{
  "model": "image classifier",
  "dataset": "single toy objects rendered from many sides on busy backdrops",
  "train_examples": 101725,
  "image_size": 24,
  "crop_scale_min": 0.8,
  "horizontal_flip": true,
  "translate": 0.12,
  "targets": ["object", "view", "finish"],
  "num_classes": [30, 3, 3],
  "arch": "vit",
  "norm": "layernorm",
  "norm_position": "pre",
  "activation": "silu",
  "mlp_ratio": 4,
  "head_dim": 32,
  "fused_qkv": false,
  "bias": "all",
  "qk_norm": false,
  "layer_scale_init": 0.1,
  "parallel_block": false,
  "dropout": 0.1,
  "inner_norm": false,
  "moe": "top_k",
  "drop_path": 0.15,
  "num_experts": 16,
  "moe_every": 2,
  "expert_mlp_ratio": 2,
  "experts_per_token": 2,
  "shared_expert": false,
  "patch_size": [2, 2],
  "layers": 12,
  "width": 256,
  "positions": "learned",
  "pooling": "mean",
  "label_smoothing": 0.2,
  "loss": "cross_entropy",
  "residual_init": "scaled_by_depth",
  "optimizer": "soap",
  "beta2": 0.95,
  "lr": 0.001,
  "beta1": 0.95,
  "shampoo_beta": 0.95,
  "eps": 1e-08,
  "precondition_frequency": 16,
  "max_precond_dim": 1024,
  "one_sided": false,
  "adamw_lr_other_params": 0.0018,
  "grad_clip": 3.0,
  "steps": 2400,
  "batch_size": 64,
  "epochs": 1.5,
  "lr_schedule": "wsd",
  "decay_fraction": 0.3,
  "final_lr_fraction": 0.01,
  "warmup_steps": 70,
  "weight_decay": 0.4,
  "adamw_weight_decay_other_params": 0.05
}
Rows from block 3 of a small image classifier, named by matrix and row number. Rows with one number within an expert belong to one neuron, the router's apart. Each number is 50 + 15 x the weight over its row's rms, rounded and kept within 0 to 99. All counts start at 0.
Before each expert's rows are labels from the 100 images, of 14976, where the router gives the expert most weight on average: "colour at peak" is the nearest of a few named colours to the mean colour under the peak. Only what is clearly more common there than usual is listed. The data: single toy objects rendered from many sides on busy backdrops.
# router: router (model.blocks.3.mlp.router.weight, 16x256, trained with AdamW), inputs 128-255
# up: expert up (model.blocks.3.mlp.up, 16x512x256), inputs 128-255
# down: expert down (model.blocks.3.mlp.down, 16x256x512, transposed), outputs 128-255

# expert 3
colour at peak: brown
router.3:56 52 72 53 67 27 46 66 48 40 55 63 47 46 47 48 12 59 59 25 48 44 66 19 84 35 39 67 56 43 51 42 58 36 41 62 49 51 49 36 48 75 47 36 62 55 47 65 54 63 47 77 31 44 50 43 47 37 82 27 23 92 55 49 66 30 56 46 37 69 61 53 48 44 53 31 54 44 47 67 44 52 37 61 65 65 64 26 51 50 49 60 83 71 39 53 72 33 54 35 44 42 62 56 77 31 53 70 68 74 48 79 44 59 48 40 64 39 47 26 43 56 64 62 64 40 37 53
up.0:59 48 34 55 49 62 43 42 84 77 27 69 66 63 17 29 26 45 57 43 25 46 56 54 73 27 29 47 92 50 54 68 49 45 34 58 30 35 72 27 50 50 28 46 36 54 59 78 63 39 53 36 45 63 91 42 68 54 64 54 67 79 53 49 32 41 65 56 62 53 30 74 27 52 23 54 77 42 57 25 47 49 54 79 48 33 64 59 71 77 54 51 39 34 22 62 29 56 65 39 46 36 61 46 49 59 61 57 72 22 52 46 62 61 48 39 50 53 40 76 71 60 46 52 58 26 39 57
down.0:59 73 58 46 29 69 71 44 63 24 38 48 43 39 37 66 48 41 61 72 42 25 21 62 65 42 38 41 45 25 68 56 63 68 49 56 30 43 40 35 22 61 30 57 42 48 42 37 34 35 49 27 46 33 54 86 72 52 80 44 49 39 58 69 52 50 54 48 46 80 58 56 81 62 76 58 23 28 50 29 47 65 47 39 55 46 51 41 58 34 39 74 43 40 59 50 71 50 47 41 04 44 46 55 71 24 52 53 31 51 47 47 60 24 57 44 49 49 61 15 63 30 44 27 41 46 39 69
up.1:24 37 54 88 68 48 51 59 35 18 33 43 43 35 40 68 64 20 73 66 57 69 44 44 40 55 38 55 64 71 75 32 45 39 55 36 40 54 71 47 45 48 56 33 37 62 64 68 70 20 48 49 69 64 15 49 55 51 32 68 35 57 49 38 54 53 49 88 36 53 39 53 27 24 29 70 60 59 05 32 54 53 51 53 72 65 51 78 46 48 41 37 49 55 61 21 25 46 66 66 46 56 68 38 57 35 54 45 64 73 73 32 36 49 46 28 14 51 17 44 74 47 55 31 63 34 63 43
down.1:61 35 47 67 74 64 66 27 74 36 55 26 69 57 63 79 36 42 38 63 48 32 40 19 37 47 36 39 51 34 55 16 43 40 80 39 63 59 29 65 46 24 51 76 69 64 56 34 39 40 75 65 55 66 54 31 35 61 33 45 50 66 60 26 70 17 73 38 47 48 85 41 41 59 57 55 34 58 02 25 77 45 51 47 35 61 40 44 52 39 15 47 67 44 64 39 43 65 52 37 61 59 40 23 56 56 58 43 41 50 43 67 75 52 43 60 61 54 61 63 54 61 61 31 44 62 55 69
up.2:53 41 38 46 52 03 15 63 66 44 65 47 51 60 62 65 47 38 51 65 51 19 54 27 29 39 53 51 45 48 16 49 45 25 57 75 45 38 51 35 55 46 57 49 79 55 25 43 36 38 59 40 47 70 89 41 45 56 35 37 37 55 56 70 32 34 61 54 40 35 49 61 45 76 64 71 66 47 76 67 37 41 59 52 34 31 51 27 65 54 33 59 59 35 34 39 50 34 15 68 48 70 53 35 47 43 29 70 32 53 48 49 28 68 42 64 40 22 71 71 73 65 33 74 42 59 23 42
down.2:30 51 54 68 66 73 61 59 35 63 59 45 62 55 47 68 44 41 43 37 54 72 60 54 37 61 43 54 46 35 59 65 50 45 63 80 10 52 35 69 68 31 43 48 37 61 37 77 42 36 48 48 37 35 41 87 39 57 54 52 30 44 62 45 75 64 33 41 52 41 35 66 43 34 82 13 41 72 66 57 22 31 53 37 33 50 58 52 60 54 79 36 53 47 36 51 68 77 40 57 21 50 34 32 60 19 59 46 31 56 52 50 54 27 56 63 52 69 38 71 48 55 55 70 26 65 64 66
up.3:46 53 37 52 44 42 56 68 39 42 70 17 67 44 18 60 66 47 60 28 26 81 40 47 52 61 23 42 53 40 49 57 69 47 54 39 78 65 42 46 67 63 51 43 51 66 66 32 63 40 46 24 56 36 52 30 55 30 73 61 57 40 53 13 36 28 49 57 67 55 45 53 45 64 40 54 42 36 34 43 52 72 65 55 53 72 63 27 78 53 75 31 57 49 60 71 44 48 56 68 39 42 61 61 37 45 60 52 63 46 40 47 61 74 35 32 75 48 78 21 62 43 59 54 60 57 38 46
down.3:49 34 55 35 47 33 50 63 49 44 33 68 60 78 13 53 12 51 59 54 55 41 98 40 50 40 70 32 32 48 52 39 32 34 73 60 55 39 47 00 11 57 51 31 28 15 76 60 54 16 53 54 37 43 20 64 75 38 37 34 32 63 52 34 83 41 40 44 56 63 31 45 64 40 75 55 59 59 37 45 60 49 43 61 65 57 36 59 58 66 62 66 69 40 35 63 53 54 69 64 50 47 59 68 55 62 48 49 27 45 64 56 45 46 58 31 63 58 50 39 46 33 35 54 59 47 71 43
up.4:41 58 33 38 27 69 59 49 61 56 51 28 45 45 51 64 42 81 39 87 48 38 64 41 64 59 67 76 50 17 33 57 58 43 44 60 20 36 40 47 56 75 47 60 17 56 36 61 81 51 74 66 46 49 50 45 60 55 67 73 92 36 30 61 58 61 65 36 72 49 51 52 62 66 35 45 87 50 38 26 66 58 52 55 75 51 38 48 30 56 53 44 52 48 45 66 75 45 27 43 66 62 71 35 49 53 28 83 57 26 31 67 32 65 45 48 45 29 20 51 44 55 46 53 38 69 63 26
down.4:58 60 68 66 41 65 58 44 54 50 35 47 54 73 51 38 53 28 35 34 67 51 67 49 30 65 49 32 63 84 31 58 38 45 63 67 41 39 36 84 58 62 64 46 41 66 42 52 58 31 55 37 59 30 44 69 42 44 53 49 71 52 46 15 64 81 54 51 34 50 75 24 49 60 55 25 37 65 44 43 37 42 81 12 30 38 64 40 62 69 51 36 51 70 51 55 50 51 49 37 46 31 52 39 51 61 57 49 43 37 77 32 29 50 27 66 50 43 52 63 68 56 50 57 57 60 51 36
up.5:42 61 33 63 36 42 38 83 29 58 55 37 59 51 44 60 60 50 51 27 65 31 26 34 65 60 48 56 52 54 08 60 37 35 51 29 55 32 14 54 57 44 57 73 29 65 52 53 71 45 21 37 42 68 33 55 42 43 54 42 42 63 29 78 60 51 80 53 42 44 64 57 57 41 83 40 74 39 44 43 32 57 46 56 30 30 59 46 72 33 54 32 50 46 47 65 38 51 44 30 62 35 37 52 35 09 50 42 33 66 50 66 25 54 39 47 67 35 23 69 24 66 38 38 78 44 59 52
down.5:44 96 58 41 59 55 59 67 26 27 55 60 63 40 60 66 65 27 27 53 76 48 56 60 59 64 56 62 60 88 35 47 70 88 48 77 62 41 51 36 36 21 44 23 41 38 33 34 26 72 35 55 72 26 40 32 40 64 32 36 49 57 70 70 40 66 58 36 44 45 53 34 32 50 70 65 45 60 56 68 64 61 52 45 52 32 51 62 57 71 51 30 41 38 37 89 49 33 31 46 36 59 46 31 72 66 35 72 35 58 36 60 38 38 44 60 40 33 54 88 68 47 42 34 37 58 41 40

# expert 0
colour at peak: green
router.0:39 55 73 64 60 46 43 67 23 57 57 60 46 49 74 42 36 33 51 30 43 73 48 53 69 64 48 51 55 71 16 68 67 77 54 26 50 48 57 54 42 50 60 38 65 58 43 52 62 58 89 78 45 31 85 28 48 23 40 46 55 74 59 59 60 54 57 65 52 54 85 43 36 54 64 45 59 79 69 46 58 55 59 41 29 69 47 30 04 51 57 63 59 37 43 47 61 73 13 47 29 59 57 57 66 46 61 57 36 55 48 51 62 59 45 63 49 27 49 57 44 44 38 32 43 78 31 60
up.0:77 57 39 41 69 81 38 38 51 58 42 47 60 23 64 68 64 43 50 43 26 54 54 69 60 62 33 58 30 85 60 58 66 57 36 44 47 74 26 59 35 53 59 60 51 18 31 44 47 55 59 55 31 99 45 48 74 45 63 63 38 36 31 51 45 22 29 54 50 55 45 66 43 60 57 45 45 31 30 29 55 58 57 72 62 74 57 51 54 57 56 34 51 57 49 59 55 73 57 54 59 76 53 61 57 28 41 30 62 57 49 59 57 67 74 52 30 48 24 48 37 55 12 53 43 74 51 47
down.0:73 60 36 53 42 31 64 36 44 59 42 60 46 42 71 38 38 34 25 71 33 51 59 48 49 44 58 23 37 63 27 07 47 65 21 42 41 43 48 52 43 65 22 35 43 34 72 29 44 52 71 33 48 48 62 62 40 32 58 26 67 56 56 13 66 84 47 29 55 40 43 35 58 34 39 72 68 43 51 63 59 09 71 47 45 41 21 51 57 53 38 32 23 14 68 35 63 58 65 59 46 58 28 49 60 45 40 45 63 68 36 35 63 43 48 56 57 61 74 58 44 45 65 51 32 28 34 47
up.1:56 39 54 18 38 60 35 47 47 61 82 41 43 28 60 56 42 46 34 56 59 48 68 46 42 58 19 31 73 67 35 19 43 66 39 47 66 45 35 32 52 37 47 70 23 50 39 37 47 27 35 40 40 82 51 42 78 64 38 72 44 61 45 64 81 56 40 67 51 61 59 70 78 52 52 16 82 56 29 58 26 69 55 51 52 78 61 65 43 64 55 61 59 32 54 46 47 51 46 66 47 42 92 42 57 56 57 43 25 50 50 45 33 38 48 70 66 82 43 55 01 33 63 50 27 22 45 55
down.1:38 47 43 61 20 56 85 32 29 33 29 56 47 42 56 18 48 46 60 46 73 38 38 37 51 51 66 66 29 38 57 53 52 33 49 32 66 35 70 67 41 73 64 44 49 38 62 36 55 54 55 53 54 26 54 84 25 61 46 43 51 49 49 61 33 37 57 44 51 33 60 45 39 56 21 72 56 42 43 45 68 09 49 44 47 52 51 71 84 58 49 48 62 46 40 59 88 43 20 53 27 42 45 40 37 56 43 60 76 18 46 38 54 58 40 33 72 32 69 38 21 82 53 46 42 57 84 34
up.2:75 50 53 67 50 47 43 70 43 65 68 57 36 41 55 49 44 31 72 36 66 69 53 47 55 48 52 52 56 20 34 62 56 56 63 28 45 45 57 49 52 56 53 51 32 51 40 42 64 25 41 73 48 51 42 68 60 41 47 45 53 33 62 70 48 43 42 57 66 48 58 65 53 27 60 57 44 51 43 61 43 27 13 48 47 70 43 80 49 43 67 68 29 33 51 49 27 56 75 51 50 51 58 35 77 56 46 44 62 53 41 49 57 48 31 62 34 36 57 93 39 46 56 40 32 45 18 52
down.2:44 36 50 53 51 42 65 42 65 44 69 29 41 74 73 43 61 35 35 31 55 57 61 08 33 39 64 41 38 59 50 47 46 66 36 49 62 42 52 33 29 27 68 56 62 67 41 73 56 80 35 42 54 52 50 63 60 56 68 55 19 55 40 60 39 59 21 50 42 50 50 24 34 44 66 52 77 50 74 51 39 51 63 34 52 31 52 42 50 69 82 59 28 47 75 57 66 58 82 52 74 54 43 51 35 63 57 50 54 62 84 59 45 59 26 43 62 44 41 24 51 43 62 42 59 65 48 45
up.3:54 35 35 51 31 48 39 51 65 37 75 61 50 45 47 25 55 75 37 37 66 53 37 75 40 47 50 58 61 32 34 45 53 44 53 69 67 74 42 55 74 37 43 30 39 41 38 50 45 66 23 66 75 45 55 38 61 49 42 35 30 47 29 47 45 18 40 37 53 42 60 36 56 44 55 68 41 73 38 35 77 45 82 52 52 06 14 41 51 38 46 33 57 47 65 15 66 46 65 34 76 52 41 41 43 46 62 54 43 52 36 25 03 47 81 65 40 73 43 40 82 69 75 39 32 57 40 35
down.3:37 43 50 74 63 34 21 42 39 41 38 63 33 29 23 70 45 43 59 42 54 42 47 29 93 41 53 61 45 45 59 64 53 61 74 57 43 48 53 78 39 47 64 67 60 61 36 81 56 47 68 33 42 48 49 39 63 64 62 61 51 55 67 70 86 75 81 57 50 23 68 61 78 59 55 41 21 40 64 54 59 62 51 29 88 45 32 41 70 29 38 74 38 63 54 43 50 75 43 68 36 46 57 38 62 70 48 52 12 52 69 80 71 41 60 54 21 52 48 61 45 44 59 29 70 52 72 64
up.4:47 58 91 35 57 58 45 58 29 34 62 71 71 39 44 42 37 37 60 41 46 67 65 51 38 50 45 61 54 70 49 46 38 41 63 54 54 65 61 44 25 60 76 47 60 45 36 50 42 41 23 50 33 57 47 36 53 48 24 35 50 40 40 48 79 51 62 65 54 29 86 39 50 39 30 64 87 42 56 50 51 63 46 74 15 30 44 47 42 26 46 40 66 79 39 62 62 54 14 36 33 57 26 34 47 38 63 39 38 65 57 54 28 43 38 52 15 47 44 72 42 68 50 27 68 55 48 54
down.4:34 52 24 43 34 35 50 59 76 56 60 32 25 43 54 50 71 60 44 55 42 29 31 59 47 30 27 11 51 58 25 34 68 45 66 47 71 38 63 53 74 39 58 64 61 57 72 35 79 35 11 36 66 47 76 45 61 52 61 32 79 22 40 62 32 88 52 41 51 57 52 39 64 47 49 58 54 33 48 45 77 57 57 60 64 13 45 61 63 38 53 43 49 26 58 36 47 64 52 33 48 37 61 54 13 36 25 43 38 60 61 44 59 28 57 47 43 51 55 43 40 55 60 63 29 37 38 31
up.5:43 30 52 46 75 43 62 40 51 65 36 42 59 80 40 46 60 85 43 42 72 56 39 54 47 27 58 73 40 42 67 52 55 38 42 15 36 65 68 62 45 61 59 70 61 74 26 27 71 41 30 54 29 53 56 58 32 37 31 38 57 52 64 51 63 51 50 26 28 31 51 51 39 14 50 38 49 37 62 35 63 46 29 46 64 27 34 61 65 65 62 34 46 39 54 32 56 46 23 76 61 58 37 42 31 63 51 52 56 66 42 65 43 51 44 44 67 69 39 56 48 56 59 53 41 61 71 33
down.5:28 35 40 49 53 16 52 60 36 60 30 33 79 57 74 29 64 81 44 59 16 58 41 41 39 42 44 56 42 56 83 34 47 49 42 58 26 57 26 45 93 42 27 60 53 43 56 50 47 58 45 46 53 46 13 68 43 48 29 30 38 56 42 44 50 65 78 46 58 17 46 73 37 53 63 50 62 51 64 68 31 49 61 66 64 37 66 62 47 43 53 34 55 48 51 44 30 44 63 70 50 44 41 60 52 59 64 35 55 70 64 63 66 45 37 29 27 22 40 35 84 33 24 30 58 57 54 70

# expert 8
colour at peak: grey
router.8:62 49 58 48 28 71 33 69 13 28 68 59 74 46 55 50 26 37 62 64 52 48 61 37 50 26 47 53 42 55 41 60 69 59 41 42 44 47 81 40 16 54 41 41 34 28 49 68 60 48 52 68 54 34 51 61 85 60 59 48 40 42 51 63 75 59 49 47 27 64 30 32 78 81 43 56 22 48 60 43 44 64 72 53 24 64 35 59 58 44 18 47 46 55 67 66 58 39 54 44 41 64 66 25 26 58 37 21 39 52 64 16 47 63 24 57 31 66 37 54 57 54 63 48 42 36 71 45
up.0:75 50 40 37 52 54 58 71 43 52 75 60 25 39 36 64 39 39 31 59 91 62 65 66 30 59 47 41 58 53 61 52 42 46 44 31 47 49 59 64 51 76 29 71 49 71 41 32 67 45 25 54 37 47 51 32 68 77 59 56 50 50 45 35 65 53 23 44 59 17 38 44 49 48 64 37 53 66 50 41 33 57 57 34 45 37 20 48 43 53 55 45 52 21 50 83 78 51 31 35 43 31 50 75 27 61 51 48 39 31 58 69 54 42 35 52 63 56 35 39 81 65 33 57 49 66 70 44
down.0:39 71 51 55 42 44 57 36 65 50 59 51 46 41 46 37 49 49 38 21 71 35 48 42 50 58 43 22 67 45 64 41 45 54 39 28 64 45 54 45 48 94 61 66 70 45 59 20 40 31 39 52 16 70 45 63 75 59 47 33 48 47 40 27 26 31 68 35 83 58 36 53 38 42 83 63 87 80 59 46 64 38 41 35 46 47 47 62 46 45 61 56 33 39 80 50 22 29 52 61 45 66 35 50 54 50 32 35 30 49 65 39 38 31 53 32 59 33 62 49 53 48 44 68 38 55 44 63
up.1:46 39 40 37 42 23 50 56 43 31 62 35 55 42 76 46 31 18 35 54 21 71 29 59 52 61 43 75 46 25 75 80 34 65 62 69 61 41 46 29 50 53 56 66 58 49 68 53 25 45 30 25 39 32 39 63 46 42 21 69 45 49 52 59 62 58 35 42 55 54 45 39 36 59 66 47 50 22 52 50 46 55 66 61 41 36 62 67 52 62 35 60 57 50 35 47 52 65 79 69 36 55 36 43 75 71 49 46 40 21 57 49 38 57 47 23 71 48 05 49 29 46 31 37 52 43 41 22
down.1:46 40 44 32 66 46 78 53 36 62 52 59 59 36 30 40 80 55 50 26 73 48 28 67 49 33 35 43 83 38 46 40 59 68 67 56 36 73 57 50 46 45 47 50 54 60 41 66 69 55 45 58 52 70 31 54 40 44 70 64 39 28 62 42 68 47 61 57 26 41 82 49 69 59 50 39 44 54 55 61 39 60 36 73 43 50 58 21 68 38 43 52 51 59 12 43 77 82 43 43 50 47 47 52 62 51 47 35 28 56 51 13 64 45 41 62 36 39 55 54 47 74 53 14 60 70 44 73
up.2:45 41 44 46 73 50 57 55 46 40 33 56 28 60 31 70 42 74 43 71 41 57 67 53 63 52 79 29 18 60 70 36 59 66 47 26 60 62 38 46 70 40 38 17 76 53 51 58 64 35 69 49 68 62 62 48 62 39 52 67 62 38 31 75 54 91 53 67 75 30 58 65 35 28 68 37 44 45 54 53 69 63 41 39 68 41 59 58 57 48 55 31 58 46 66 73 70 41 71 69 71 60 49 33 54 27 46 63 67 51 63 47 55 29 40 47 68 44 43 36 45 39 46 66 54 43 53 52
down.2:75 54 52 54 26 63 62 52 53 59 56 32 45 65 56 56 52 48 97 40 24 69 51 14 49 39 18 57 60 52 60 57 64 15 37 56 15 54 38 62 53 39 48 47 37 53 64 66 46 50 59 70 58 57 57 50 37 39 54 61 53 47 73 68 39 59 55 51 74 60 73 36 51 55 64 45 34 39 48 73 60 49 47 74 54 60 62 47 65 49 48 59 28 67 36 41 47 24 42 59 29 45 27 47 68 74 61 75 44 46 51 75 60 58 50 66 45 50 44 71 45 56 51 42 64 46 52 40
up.3:57 48 48 40 51 50 31 60 54 65 44 50 56 30 66 63 64 39 72 39 42 61 35 44 49 45 16 61 44 51 62 54 67 72 69 42 52 15 13 71 78 58 51 42 62 44 56 67 53 28 26 68 66 48 44 70 66 32 35 28 50 46 46 32 75 51 62 42 73 64 63 51 59 65 80 56 69 36 55 65 64 64 51 48 74 41 49 57 36 45 55 58 35 52 65 37 39 32 55 48 26 53 56 66 54 59 42 58 28 43 42 51 39 28 43 50 34 39 74 36 45 79 42 42 54 44 24 48
down.3:41 26 77 60 79 50 44 19 60 64 39 65 72 50 48 44 31 58 68 31 67 45 39 56 58 46 27 31 65 64 75 54 55 60 83 69 29 69 52 46 41 16 60 30 52 69 52 78 59 34 43 34 51 26 47 15 52 45 71 27 60 46 54 72 38 43 59 33 43 65 37 48 54 43 62 37 48 21 36 64 30 63 65 39 64 39 56 34 72 56 44 54 39 94 28 56 46 68 40 60 43 39 39 23 53 65 61 40 42 61 60 43 51 52 64 64 76 43 51 56 69 38 60 57 52 66 30 61
up.4:54 84 40 60 71 37 36 53 55 65 73 37 27 45 49 51 58 61 75 43 51 53 51 52 61 76 38 70 45 41 57 76 38 40 43 61 47 54 36 35 47 65 40 46 47 67 61 70 54 56 69 71 53 44 26 64 39 63 38 37 53 44 46 54 60 47 32 70 30 91 54 26 49 63 70 48 45 33 45 32 52 50 44 56 72 59 48 60 44 24 46 64 55 47 50 63 38 45 60 41 50 26 20 75 55 49 55 60 61 37 24 26 35 62 49 50 73 60 51 56 49 40 64 89 61 47 64 55
down.4:33 30 38 47 26 29 38 52 61 45 48 52 47 85 21 36 73 45 42 77 45 45 23 29 16 43 58 54 40 82 45 43 45 48 65 46 57 54 73 14 25 33 31 46 58 21 61 48 36 68 49 19 46 64 74 44 50 68 90 28 75 51 26 33 61 32 47 61 26 49 39 50 37 68 59 55 71 43 62 50 44 33 24 51 52 39 49 79 40 52 62 44 53 54 56 39 60 40 19 46 51 47 40 64 55 63 33 49 63 42 55 55 62 54 67 58 41 71 22 46 47 38 53 60 40 53 29 54
up.5:53 67 41 45 41 43 40 38 50 56 42 59 41 78 50 53 48 40 68 34 43 46 61 44 60 49 29 36 21 44 65 31 22 43 52 88 40 39 37 49 37 57 50 68 56 36 49 77 57 59 67 54 75 54 41 49 29 62 70 39 39 38 56 23 54 38 64 36 67 58 71 60 61 76 33 52 49 40 72 61 55 41 68 39 77 50 45 53 55 62 45 67 48 54 41 45 56 52 80 52 78 52 45 44 54 76 46 43 14 23 41 48 22 27 55 49 50 66 45 43 51 25 34 45 55 47 41 57
down.5:20 17 49 11 62 42 64 53 42 59 46 55 45 45 50 54 55 63 67 56 68 42 52 43 65 28 45 17 55 41 44 74 58 46 75 62 52 38 17 34 75 65 48 43 77 59 44 77 46 54 49 73 42 46 53 53 65 26 68 24 58 61 49 68 32 57 49 68 66 47 32 37 30 61 67 49 61 64 46 50 27 65 65 30 62 52 52 38 30 63 32 64 21 74 46 39 78 69 23 55 19 44 59 69 35 49 50 48 48 35 61 49 62 64 59 31 54 66 16 81 42 57 43 47 62 51 72 45

# expert 4
colour at peak: blue; purple
router.4:36 55 61 58 55 69 23 44 83 33 82 58 81 34 54 40 52 75 61 22 55 35 76 58 44 67 56 46 50 43 46 42 52 57 38 36 38 14 54 49 43 30 55 31 38 33 54 28 33 47 44 38 72 62 61 53 43 60 44 53 68 32 47 48 39 51 62 56 49 54 47 50 38 67 74 63 68 46 67 87 38 42 70 65 54 42 37 58 41 45 31 68 35 63 56 53 48 63 53 55 69 50 32 44 33 61 81 58 26 37 51 50 56 52 44 40 51 46 28 54 38 61 49 45 76 57 38 94
up.0:52 44 39 77 39 78 39 64 56 44 70 44 41 51 63 59 77 50 45 43 60 51 43 66 53 69 37 52 81 42 66 53 57 68 85 62 49 59 72 58 47 35 26 39 59 32 27 20 34 63 38 48 45 18 65 41 30 38 80 51 54 54 46 42 28 47 40 47 31 47 12 53 57 41 36 50 58 35 71 59 43 46 50 30 62 29 47 55 43 54 59 13 35 55 58 25 44 77 48 60 40 69 57 57 36 47 40 42 62 41 66 43 39 44 76 27 73 50 41 58 59 50 44 40 28 47 56 67
down.0:34 46 77 71 69 60 56 08 61 37 52 79 41 49 55 75 54 07 63 37 35 49 55 38 43 41 67 44 44 60 66 72 83 50 22 59 65 56 40 34 35 70 59 56 45 63 26 60 56 54 42 37 74 53 74 71 49 40 27 52 51 61 47 67 72 68 58 93 70 18 55 40 43 46 52 39 33 32 60 41 63 32 65 54 56 47 11 64 57 28 55 68 61 40 34 37 64 61 33 23 51 48 62 40 61 52 70 54 52 54 55 55 37 34 61 54 39 63 58 34 57 22 31 53 57 87 39 65
up.1:41 43 39 47 54 29 58 68 50 45 46 20 45 63 59 77 56 60 51 47 60 34 54 59 56 61 42 36 54 66 49 56 49 32 39 79 48 37 58 84 40 48 53 63 55 42 45 47 00 74 65 63 49 41 60 50 49 38 45 66 53 71 36 49 38 05 48 54 59 60 59 50 89 37 64 23 51 57 35 58 63 66 65 39 57 42 36 44 65 44 53 60 34 33 56 44 35 46 73 65 41 80 39 80 85 47 75 71 66 48 56 67 33 41 49 41 74 66 43 33 53 41 59 80 64 47 01 42
down.1:68 52 40 70 52 44 65 65 46 74 64 45 42 48 71 43 58 24 51 59 41 57 47 64 35 56 10 47 55 56 27 45 50 61 50 33 46 51 38 48 73 52 77 36 69 44 26 62 52 48 49 31 37 53 20 67 66 35 61 45 88 54 67 36 38 68 44 67 80 39 51 42 29 55 39 54 40 57 64 33 27 51 37 36 67 32 69 44 35 35 35 32 57 45 80 49 78 45 28 32 23 42 54 44 46 52 61 52 41 69 33 64 58 49 51 63 58 58 38 51 58 44 37 44 45 62 36 57
up.2:64 28 80 39 60 71 42 36 38 39 46 78 23 75 54 65 55 74 49 45 58 49 53 34 48 30 65 34 71 68 55 70 59 39 28 48 34 61 47 43 47 53 55 43 53 44 55 33 66 43 37 50 27 76 51 56 75 55 67 90 43 25 39 60 55 84 38 54 44 59 46 48 40 42 70 58 64 73 69 80 42 46 43 75 53 86 82 41 59 65 73 62 62 44 48 65 44 69 33 64 61 63 37 89 42 51 52 73 44 36 28 55 59 39 72 54 73 31 60 59 56 42 64 34 26 63 49 70
down.2:80 59 10 60 61 71 32 39 27 99 53 53 38 29 28 55 39 50 67 56 21 55 50 60 59 45 59 58 45 16 56 80 67 51 54 41 74 49 77 52 55 63 39 53 66 28 65 27 62 73 65 66 29 62 56 46 23 42 42 71 21 44 42 64 38 33 24 57 52 43 51 51 63 32 46 55 27 67 47 55 42 67 34 35 63 69 57 60 41 31 42 13 48 59 59 47 58 34 28 39 50 28 60 42 58 39 64 21 46 36 55 36 42 61 26 63 36 43 65 42 53 34 55 53 68 26 52 59
up.3:48 27 53 42 49 54 42 64 51 22 42 35 57 17 40 64 31 17 75 55 60 42 56 58 84 26 62 57 59 49 34 52 55 16 73 55 56 21 56 49 62 67 45 56 66 46 65 55 61 63 37 49 61 35 41 82 57 63 47 39 34 47 44 58 69 48 48 52 01 59 47 38 83 60 47 40 74 56 39 68 60 40 63 46 52 31 80 61 68 29 41 50 56 62 58 68 42 50 58 42 55 42 41 58 52 34 30 25 43 74 48 61 60 29 49 52 41 65 29 60 14 37 53 45 43 59 43 53
down.3:48 48 16 56 70 31 46 55 26 42 50 58 49 41 54 55 42 38 52 48 52 60 62 26 32 75 31 84 37 43 41 34 46 73 62 59 11 42 60 41 52 48 30 51 70 69 47 78 66 79 57 53 33 48 45 39 47 95 65 52 38 55 58 42 36 58 59 46 68 64 49 50 33 34 52 40 25 61 74 52 66 49 46 55 69 49 56 57 48 27 55 68 42 53 34 29 49 59 49 59 51 47 74 74 37 69 64 33 57 31 39 58 30 68 37 57 56 55 48 24 66 61 44 54 39 37 30 54
up.4:64 59 44 15 47 54 70 58 45 54 55 63 38 52 42 49 36 58 62 51 58 84 51 49 83 26 20 67 56 54 17 30 18 37 61 62 67 50 50 72 48 83 50 59 62 51 30 43 46 69 67 44 69 61 48 35 63 61 59 40 55 66 36 65 50 35 56 90 19 77 16 32 72 73 36 31 55 37 51 63 25 55 60 52 45 41 54 62 40 33 49 57 69 66 58 41 86 42 35 50 60 41 55 46 47 53 45 45 68 56 44 51 33 63 61 52 45 69 54 64 35 35 20 25 45 59 28 62
down.4:50 38 41 55 51 33 43 56 43 36 60 48 47 46 59 49 52 62 30 72 20 31 65 38 44 70 65 72 57 74 59 57 44 52 57 40 28 50 56 54 48 38 62 17 49 37 33 46 28 54 54 39 54 43 36 47 51 36 55 50 57 35 56 52 10 42 57 31 54 44 84 52 53 76 32 35 48 47 40 47 53 34 53 64 41 24 80 29 46 61 38 79 47 57 47 62 52 63 52 60 60 36 64 71 52 35 76 50 53 42 57 21 40 40 47 18 56 64 39 41 51 46 62 53 31 59 59 22
up.5:75 34 28 66 51 45 34 38 42 54 55 47 55 67 39 67 40 54 57 54 38 10 43 14 72 58 72 59 43 55 31 57 77 59 31 69 54 67 27 39 50 64 53 68 57 69 58 56 57 53 39 26 39 72 54 73 35 22 71 43 27 54 54 45 80 42 43 36 43 30 56 59 69 93 44 32 78 51 49 64 65 36 23 80 71 51 60 43 49 54 86 05 40 70 26 53 25 37 48 48 70 47 67 47 49 35 42 61 33 37 45 59 29 47 70 39 74 58 68 13 59 51 48 45 40 74 73 56
down.5:65 93 58 69 28 40 70 42 36 58 46 50 43 28 31 32 68 76 47 43 52 53 42 81 51 57 45 69 30 35 55 58 58 58 79 36 49 48 53 27 50 63 62 50 49 34 46 44 57 28 69 93 64 63 35 57 39 52 76 40 63 38 51 63 22 38 53 66 50 41 27 73 57 47 61 73 25 70 35 44 27 48 57 41 58 66 46 38 45 46 41 50 53 45 24 40 41 42 30 35 40 45 63 46 36 73 53 34 48 41 57 57 53 49 47 68 63 39 68 41 19 25 23 40 58 31 27 42